config = dict(
    translate=0.06,
    color_jitter=0.4,
    layer_scale_init=0.1,
    projector_hidden=512,
    init='lecun_normal',
    residual_init='scaled_by_depth',
    muon_scale='match_rms_adamw',
    lr=0.0015,
    final_lr_fraction=0,
)
Rows from block 4 of a small self-supervised image encoder, named by matrix and row number. Rows with one number belong to one neuron. Each number is 128 + 32 x the weight over its row's rms, rounded and kept within 0 to 255. All counts start at 0.
Before each neuron's rows are labels from the 100 images, of 14848, where the neuron reaches its highest value: "peak on" is the class under the peak. Only what is clearly more common there than usual is listed. The data: small charts drawn from random numbers. In brackets: how many of the 100.
# fc1: MLP up (model.blocks.4.mlp.fc1.weight, 384x192), inputs 0-95
# fc2: MLP down (model.blocks.4.mlp.fc2.weight, 192x384, transposed), outputs 0-95

peak on: data marks (48)
fc1.70 [128 110 141 154 192 128 128 128 128 143 132  98 109 115 116 199 131 128 107  77 128  80 138 128 128 179 128 128 143 128 196 117 126 128 100 125 241 146 128 162 128 124 128 171  95  67 128 128 150 199 144 145 194 120 155 159 103  84  97 117 128  82 128 128 128 128 137 141  50 128 178 128  69  76 172 180 178  89 128 128 152  89 121 113 128 173 128 128 128 128 112 128 176 213  28  71]
fc2.70 [128 176  96 101 115 135 128 138 128 116 128 128 137 135 128 143 128 116  99 128 136 244  85  59  77  87 128  32 128 106 128 150 168 183 159 149 128 103 128 160 108 128 128 128 190 128 128  85 128 128  83 147 128 126 138 150 100  96  83 117 119 128 128 201  92  98  64 144  88  77  97 107 151 128 101  70 150 141 126  89 140 128 101 128  93 120 128 171 118 122 144 165 128 104 194 128]

peak on: data marks (57)
fc1.65 [128 128 148 132 104 142 128 136 168 150 128 128 101 110 174 147 128 128 181 168  98 102  90 118 128 140 112 128  51  99 133 128 112 128  81 128 146 150 127 128 177 140  92 134 160 128 182 128 132  50 175 128 158 159 144  86 157 103 128 128 136 152 124 106 163 128 128 128  95 113 128 128 128  99 191 157 131 128 109 134 116  99 137 104 104 127 128 128 128 106 107 128 149 194 178 128]
fc2.65 [100 130 128 128 142 128 167 114 137 108 128 126 157 159 123 105 128 199  90 141 124 145 133 112 130 128 102  93 176 108  58  83 111  86 167 128  82 113 173 191 134 127 128 128 128  89  93 111 128 165 128 128  95 128 128  52 186 189  88 128 128 141 128 178 116 104 128 105 159 168 128 105 131  91 101 128  79 128 143 108 107 128 128 169 225 138 129 128 106 128 205 106 175  85 135 128]

peak on: legend (65)
fc1.211 [ 52 128 145 156 128 128 164 143 148  51 128 102 128  96 165 128 131 166 160 123 171 125 125 128 121 146 128 128 134 164 127  90  87  94 128 180 148 128  68 128  55 134 162 105 128 158  42 128 128 118 128 128 128  72 133 128  98 131 128 186 143  76 128 128 114 128  92 123 128 177  88 128 128 142 103 128 128 155 128 108 115 109 128 112 167  80 122 144  68 134 128 143 128 128  81 128]
fc2.211 [140 128 117 207 169 159 154  98 128 128  37 128 128 101 119 140  84 201 127 152 183 161 128  76 172 140 150 128 174 131  95 141  91 153 163 128 128 150 128 146 153 187 113  99 177 118 148 128  94 135 141 129 147 128 155 128 134 128 128 128 116 113  82 136 129 114 173 128 140 128 128  99 125 104 128  71 111 128 128 190 143 157  86 128 128  91  59 139 105 129 128 128 129 212 154 195]

peak on: legend (26)
fc1.62 [ 95 128 101 128 169  63 117 132 128  99  85 153 128 106 100  84 175 181  89 120 145 146 128 128 167 103 128 155 128 126 128  81  78 115 132  30 127 128  76 159 128 128  96 128 128 166 128  98 128 186 151  83  97 128 128 120 112 128 108 128 135 172 189 128 136 128 137 113 128  84 125  92 146 123 128 150 168 102 108 143 198  76 113 151 101 127 104  99  70 168 149 128  98 102 101 189]
fc2.62 [183 108 146 154 113 190 128 119 119 172 175 116 139 128 136 121  52  73  98 128 131 156 171 102 128 153  43 139 128 128 128 126 128  82 140 210 128  91 128  79 128 128 128 128 192 128  63 173 137  81 128 128 128 128 139 209 231  87  83  89 116 135 163  67 124 146 128 162 151 128 128  96 128  78 137  81 122 187  95 117 128 128 148 149 128 169  81 131 128  99 127 128 128 117 193  77]

peak on: data marks (100)
fc1.144 [128  69 130 128  91 158 152 156 120 128 144  93 120 237 164 128 119  64  88 143 154 104 117 145 128 128 128  87 140 133 116 128 126 145  78  98 155  83 176 128 128 156 128  52 128 173 149 149 147  97 142  83 128  62 139 123 124 128 118 135 128 148 128 162  93 114 128  86 128 128 128 128 108 121   9 124  64 185 128 182 128 145 133  85  88 128 128 175 112 126 138  99  45 168 138 128]
fc2.144 [128 162 208 141 128 147 126 128 128 131 181 174  64 161  80 106 116 128 128  77 118  87 101 152  54 128 136 161  80 143 196 109 119 158 128 128 117 128  62  95 128  72 134 118 103 165 122 218 155 139 132 128 153 111 128 128 128 128 187 128 128 156 162 128 128  86 110 128 156 125 193 128 133 121 108  93  70 128 142 128  65 113 128 128 194 128 158 128 128 215 128 128  75 198 128 128]

peak on: data marks (47)
fc1.249 [128 128 128  98 128 143 191 103 128 141  69 148 135 128 170 128 156 121 163  89 206 148 128 169 128 110 133 128 173 183  48 123 128 128 128 169 128 160 142 129 128 128 163 173 128 119 128  77 128 128 156 128 137  86  82 128  92 128 128 182 195 133 155 113 128 159 114 153 144 111 108 164  78 140  79 148  73 145 110 114 128 178 124  83  65 185 137 128 178 136 105 128 128 167 171 128]
fc2.249 [113 165 128 128 128 135  85 154 104 112 128 123 126 137 174  98 137 144 128 128 193 138 123 102 128 166 128 139 102 150 128 173 106 178 128 128 128 128 128 180  79 113 128 128  62  98  78 128 123  86 172 128 117 139 146 125 128 163 128 128 131 128 119 150 128 128 128  63 128  79 128 137  63 128 130 128 156  91 172 170 139 104 128 128 152 128 133 104  98 145 132 136 148 100 128 168]

peak on: data marks (69)
fc1.77 [ 66 160 123 102 106 149 133 160 108 121 181 128  95 103 143 128 128 128 150 149 128  98 117  72 119 128  91 128 128 128 128 209 157  52 128 126 181  86  71 201 128 124  85 128 128  83 157 119 128 128 102 119 128 195 128 128 128 208 175  55  91 128 128 165  70 161 166 159 138 128 135 128 120 128 173 157 109 152 128 128 159 149 128  90 150 128 158 124 122 148 172 135 140 144 128 117]
fc2.77 [147 142 131 126 190  71 124 186 115 128 228 169 168 131  70 128 146  86 174 145  67 125 128 146 128 169 163 150  86 128 128 128 128 161 115 148 128 150  90 173 106 128 165 170 117 116 125 147 113 128 182 123  85  72 154  41 135 101 102 144 126 128 215 128 151 111  76 128 105 111 128 128 175  56 174 134 120  70 161 128 128 178  85 131 121 180 128 118 118 128  83 105 109 128 129 149]

peak on: data marks (83)
fc1.121 [128 146 128  87 128 128 165 116 128 174 156 142 151 148 159 100 128 128  91 149  89 161 128 138 168 128 103  82 124  66 228 128 128  97 157 112 128 128  92 128 101 114 156 116 128 123  78  88 127  95 125 142  87 105 125 128 128 128 119  59 128  97 128 128  61  69 154 179 195  91 128  97 149 163 118 128 155 128  98 185 128 154 128 167 151  92 165 185 128 128  81 128  51 128 170 196]
fc2.121 [125  72 128 182  92 108 158 110 122 128 104 128  81 128  81  99  96 143  94 128 175 128 128 128  97 128 125  95 128 178  66 128  74 109  68  90 187  96 128 103 128 128 128 162 172 128 196 167 128 128 128 128 124 201 116 143  82  68 141 163 128 169 128 116 213  97  18 125  33 140 126 128  74 106 135 116 128 128 120 128 109 126 113  81 128 112 128 134 128  66 128 146 164 172 118 128]

peak on: data marks (49)
fc1.200 [128  87 159 150 120  55  89 140 159 133 128 156  65  75 158 102 119  76 175 157 109 124 134 116 144 138 128 128 135  73 192 118 128 135 103 128 106 110  70  70 128 147 176 128 122 128 128 142 128 128  81  58  79 155  84 128 159 128 128 122  90 185 128 124 119 160 128 131 140 128 107 104 150 128 122 128 164 128 145  93 131  71  47 138 107  91 128 162 128 182 189 128  76 224 128 164]
fc2.200 [ 93  81 161 118 150 192 128 118 151 128 103 128 167 173  70 128 128 128 136 128 128 128  76 183 145 128 114 164 176  91 128 128 128 115 162  99 128 131 128 148 148 128 128  70  91 128 134 128 151 109 128 172 128 151 131 128 128 113 128 128 112 128  92 128 128  98  89 209 128 125 128 128  98 114 128  58  78 128 132 128 158  89 250 128 178 145 128 117 180  56 114 140 196 128 128  79]

peak on: data marks (43)
fc1.141 [ 79 218  70 156 143 101  97 183 128 137 128 183 128 110 127 150 162 127 102 121 128 126 128  86 128 128  74  71  98 142 128 108 107 111 128 185 192 130 128  94 128 155 128 137 187  80 173 126 146 136 128 128 165 143 100 178 130  78 128  87 144 133 141 120 136 150  67 157  98 156 160 128 170 131 141 128 169 101 184 167 128  78  35 128 128 112 165 107 142 163 109 128 128 118 129 166]
fc2.141 [128 156 108  99 122 151 150  79 128 118 128 105 119 128 162  91 153  25 112 151 146 128  90 128  94  99 128  80 115  98  80  63 128 137 128  87 147 128  61 100 128 128 128 154 128 141  76 128 128 142 159  94 128 128  85 153 124 128 128  87  85 170  96 156 128 179 128 110  85 126 148  93 116 128 114 197 128 140  34  86  90 128 203 128 190 115 128 193 154  52 107 175  87 179 107 125]

peak on: data marks (52)
fc1.73 [157 143 128 114 128  52 177  94 128 128  97 128 118  29 210 128 128 128  76 139 128 128 128 142 158 128 151 128 121 166 151  76 179 117 155 135 128 111 137 149 157 163  63 128 128 110 185 128 128 128 153 202 103 149 154 128  70 128  64 128 201 104 128 135 106 128 128 131 128 109  88 148 135 184 128 128 128 128 146 128 166  84  96  96 128 151 128  65 128 107 128 129 197 128  75 145]
fc2.73 [137 128 128 151 118 173 128 128 128  97 140 100 204 213  79 172 128 128 172 128 164  43 179 128 128 114  56  83 134  93 128 124 128 165 128 145 125 128  73 128 151 128 128 128 147 103 130 117  99 176   0 109 159  93 176 136 182 128 128 128 103  85 141  35 149 128 132 148 150 192  96 128 151  98 128 128 147 110  94 127 101 128 115 104 128 128 151 180 164 165 147 113 128 128 133 128]

peak on: data marks (47)
fc1.205 [128 180 128 128  86 137  49 201 177 111 128 176 128 112 152 132 129  96 118 166 183 102 125  99  96 151 128 183 118  99 128  90 169 128 128 141 152  74 128 166 128 106 155 188 141 138 101  52 158 178 128 176 128 167  51  98  51 128 181 128  96 105 128 173 128 128 157  88 110 128  92 123 177  74 168  73 157 108 125 138 128 128 131 128 116  80 142 155 140  90 128  79 128 128 128 172]
fc2.205 [128 128 128 100 142 147 101 115 128 128 113  69 144  63 128  72 128 128 128 128 141 128 197 116 219 128 102 128 109 128  87 169 201 133 138 128  56 130  96 126  54 167 128 131 125 128 173 179 221 128 128 134  77  53 112 128 128 160 106 140 128 128 128 128 105 128 128  92 139 111 128 131 128 139 177 145 139 133 128 147  99 138 128 128 110 138 128 128 116 144 128 128 238 128 128  99]

peak on: legend (49)
fc1.137 [116 128  75 151 128 119 128  76 128 123 115 100 128  59 161 128 128 128 117 111 203 128 198  83 128 112 128 101 105 128 184 101 101 128 128  83 128 128 107 150  83 136 128 168 191 184 128 128  82 137 136 128 128 117 143 128 117  91 182 147 130 190  85 100 109 108 103 154 128 128  64 170 126  81 130  85 169 129 128  99 105 144 128 128 128 128 148 179 113 183 128 132 151  62 128 128]
fc2.137 [ 61  80 128 128 190 177 112 128  78 187 128  63  77 121 128 181 160 142  92 128 113 144 128 128 143 128 186  96 143 133  79 128 108 139 107 161 128 186 138 128 139 180 128  33 172 132 128 128 128 128 128 128 128 128 128 128 127 193 101  36 128 128 128 192 139 110 128 146  96 178 125 124 141 101 128 215 175 164 162  99 117 150 128  94 190 128 161 178 168 128 128 100 107 135 124 128]

peak on: data marks (78)
fc1.332 [169 128 128 128  67 160 135 191 128 128 107 139 192 128 169 126 164 128 128 122 102 135 128  95 103 128 109 111  86 128 141  92 148 128 142 181 128  72 128 200  94 114 128 128  88 128 197 128  81 128 141 128 166 138  84  71  88 128 149 144 103  91  94 176 128 121 142 128 100 128 128 193 129 128  87 132 177 146 183  81 159  93 177 163 147 128 161 128 165 111 128 157 128 154 140 103]
fc2.332 [128 185  97 128 197 159 100 128 178 128 233 128 128 108  64 193 128  95 128  78  91  87  42 179 184 128 175 142  83 128 169 148 128 107 128 147 135 128 138 128 118 149  84 127 196 161 110 189 128 183  95 128 128 128 141 128 169 176 128  92 128 104 162 106 160 128 159 106 142 128 128  87 130 128 148 128 117 160  75 128 123 158 135 128 129 128 137 128 128 128 103 107 128 109 131 128]

peak on: data marks (87)
fc1.241 [128  99 142 158  87  82 117 120 152 123  87 128 164 128 158 173  50 134 155 139 104 128 129 128 128 167 128 145 128  77 128  99  86 128 139 126 130 177 128 119 125 144 160 156 129  57 101 128 128 160 128 136 113 160 128 128  75 187 128 133 128 128 126 108 171 103  99 115  90 128 180 128 129 112 166  81 206  95 141 128 163 145 103 177 128 128 169 171 201 100 134 128 137 108  97  76]
fc2.241 [144 132 171 169 128 150  42 113 128 164 195 128 128 134 136 157 128  55 101 128  95 102  88 155  48 140 128 114 128 127 138  98 139 149  99 158 128 219 128 139 149  77 128 122 124 147 172 128 142 160 128 113 150 174 107 182 129 107  82 128  73 151 150 152 108 156  79 151 134 100 115 158 128 105 119 120 128  79 128 128 126 150 115 162 160 115 123 154 161 119  72 170 119 224  55  88]

peak on: data marks (60)
fc1.74 [120  97 128  95 108 109 141 164 171 128  85  82 174 128  90  96 128 111 128 128 128 173 194 159 137  99 117  97 149 198 156  94 185 155 199 128 105 114 128  99 157 115 136 167 128 182  96 162 134 149 138  99 180 128 149 194 128 155 142 116 172  98 128 109 190  83 128 142 128 128 156 159 111  86 128   0 117 128 131  94 151 128  94 164 202 128 128 159 155 169 127 165 156  86  60 128]
fc2.74 [128 128 111 128 185 130 111 130 117 100 149 128  49  57 173 182 116 180 145  89 187 108 128 147 192 136 101 149 160  94 128 144 106  80  89 133 128 149 128 136 123 101 111  99 100  56 149 133  78 121 119 115  96  95 154 121 150 135  49 152  65 105 139 128 166  81 111 168  71  99  91 178 133 153 128 246  88 114 128 172 101 128 149 116 128 146 128  99 128 103 128  92 123 128 144 128]

peak on: data marks (100)
fc1.87 [128  88 186 135 166 148  91  75 155 128 144 128 114  91 128 164  85 143 128 101 164 163 128 159 128  89 172 128 109 128 176 109 177 165  67 128  73 165 128 170 137 138 187 128  71 101 128 128 128 156 128 114  96 128  34 107 128 166 128  70 155 128  82 128 128  56 180 112 148 128 128  89 128 113 128  93 146 128 119 128 103 113 119  46 128 128 127 165 118 128 125 128 167 130 128 127]
fc2.87 [133 140  84 153 112 128 128 128  13 165 118 121 128 194  58 111 160 171 112 159 128 128 128 117 167 127  83  46  80 104 139 128 157 161 150 128 150 100 119 169 128 148  83 205 128 128  76 128 128 128  63 127 180 128 171 165 112 122 139 102 128 105 118  72  90 134 152  92 161 183 128 128 141 142 128 193 168 128  97 156 122  89 128 128  97 169 128 128  90 125 164 174 128 203 150 122]

peak on: data marks (100)
fc1.153 [164 128 159 128 128 142 110 128  64  98 139 117 123 133  96 128 170 128 128 128 196 106 140 109 128 128 128 112 128 151 128 140 166  95  83 152  70 128 162 128 128 128 140 128 128 127  72  95 128 128 160 129 128 106 132  94 128 137 128 128 128 139 147 128 115 158 128  91 160 114 128 128 110 152 108 172 119 157  54 143 105  42 101 128 107 135 128 128 149 143 117 128 115 175  93  69]
fc2.153 [128 185 128 128  43 140 102 139 128 150 128 109 144  90 115 138 107 162 111 128 128 170 140 128 128  49 157 125 128 128 138  89 173 161 120  98 128 128 100 128 145 141 135 132 147 161 136 108 124 148 225 170  59  66 156 140 103 128 175 142 128 130 128 156 129 171 150 160 173  72 128 128 133 102  76 122 149  80  99 125 128 184 182 128 132  70 128 163 128 162 155 149 131 147 200 104]

peak on: data marks (82)
fc1.274 [128 128 194 170 114  88 121 173 204 128 190  37 159 160 112 140  85 160  73  75 102 152 128 140 128 188 130 128 135 158  78 155 128 128 141  95  87 182  95 116 128 163 152 128 152 143 113 130 111 149  90  92 147 101 175 191 108 174 137 101 176 128 128 125 118 128  93 139 128 174 143 188  87  68 128  99 126 169 128 184 103  92  64 128 128  86 158 140 128 128 128 136 128 171 127 141]
fc2.274 [155  85  87 185 128 116 128 128  80 165 128 154 133 128 161 128 158 103  76 149 136  72  85 128  97 188 128 115 107 159 138  33 140 113 128 187 149 188 128  75 124  94 126 128 168  85 158 161 149 138 111 131 106 128 124  91 128 110 148 176  52  89 128 141 178 128 128  76  86 128  75 122 137 161 128  78 209 128 128 128 128 140 166 128 135 100  88 128 110 128 116 128 128 102 128 128]

peak on: data marks (74)
fc1.142 [124 153 116 128 128 158 102 128 157  77 135 117 170 117 140 149 152 123 145 128 107  57 128 128 124 194 182  76 171  80 128 128  64 128 128 128 118 129 149 128 140  93  83  73 170 119 142 160 159 103  94 163  61 128 144 128  88 128  85 128 179 196  84 178  67 199 128  81 129 151  85 141 128 101  37 177 128 129 161 140 128 133 159  94 128 103 128 128 128 171 128 128 128 128 194 112]
fc2.142 [145 113 178  86 157 125  54 128 128 211  68 126 128 128  84 170  77 128 147  71 133 112 195 128 171 224  68 128  80 147 128 100 100 112 177 115 128 150 128 128  91 203 128 173 128 137  83 104 128 128 128 102  87 133 199 128 131 151 103 131 169 124 128  70 176  70 107 155 135 115 128 128 104 149 128 128  41 127 150 128  52 128 128 128 150 160 128  31 124 136 128 128 198 128  97  95]

peak on: legend (40)
fc1.193 [128 128  65 103 191 120 120 142 109  71 117 150 128  85  55 128 175 104  84 110 128 128 180 141 156 133 106 128 196 128 103  93 109 121 117  92 128  74 155 171 128 152 152  87 127  90 125 106 190 128 128 128 147  90 128 133 128 137  88 123 131 128 140 132 134 128  85 187  60 103  26 101 169 140  92 161 138 128 128 161 128 172 128 167 181 128 173  59 128  93  43 114 128 134 174  77]
fc2.193 [128 128 215 161 162  81 193 128  82 128 128 128 128  60 216 128  58 128 170 179 143 143 141 128 190  67 144 127 157 135 135 124 110 128 158 118 102 128  86  65 104 192 128 139 200 134 112 211 128 101  62 128 128  95 122 108 128 128  90 128 117 128 201  51  84 144  80  81 167 128 128  73 128 187 128  85 111 128  73 142  96 105 128  95 144 116 128 170 128 103 170 128 128 188 111 163]

peak on: data marks (80)
fc1.363 [ 93 202 128  87 155 101  85 148 128  87 131  82 128 128 136  92 174 131 128 128 128 100 128 128 128 128 167 182 180 128 106 116  61 132 111 139 147 128 128 128 115 128 128 112 139  53 203 128  75 128  76 128 128 108 122 144 128 172 141 128 213 128 124 134 100 129 159 151  93 134 128 128  56  72 119  87 184 156 101 121 155 100  69 128 128 128 198 167 187 128 128 128 148 118 134 210]
fc2.363 [ 61 106 128  59 162 138 128  74 133 214 128 128 119 128 125 128 136  58  80 117 145 182 175 128 119  91  42  96  74 187 154 128 194 128 134 148 128 148 118 152 128 149 128 142 153 128 132 128 128 132 128  60  48 190 150  95 144 128  92 130 163 128 192 128  92 126 128 114 128 137 102 128 191 109 128 128 183  77 114 185  91 169 152 128  85 108 111 128 110 128  62  89 128 200  65 139]

peak on: data marks (99)
fc1.187 [102 128 143 199 128 151 112 128 128 128 128 169 160 128 202 128  96  66 174 128 167 104  44 128 111 128 128  43  80 109 170  50 142 105 146  63 112 113  91 128 178 128 170 128 153 128 128 135 128 113 138  59 163 103 173 128 124 145 137 158 166 182 107 102 128  60 167 128 148 109 183  84 168  63 138 135  78 155 127 128 128 128 128  55 157 128 128 127 159 173 120 107  97 135 128 164]
fc2.187 [140  51 149 128  99 128  92 111 128 194 128 142  95 144  57 128 128 128 101 128 118 128 227 144 106 128 128 173 150 128 160 155 128 128 142 119 128 114 128  86 130  61  81 105 163 136 131 128 128 183 128 152  77 154 148 207 141  64 128 128 128 179 128 128 103 191 111 118 128 162 103 196  94  85  55 120 159 128  79 128 128 135 128 176 128 128 128 154 128 128 119 154 111 151 128 128]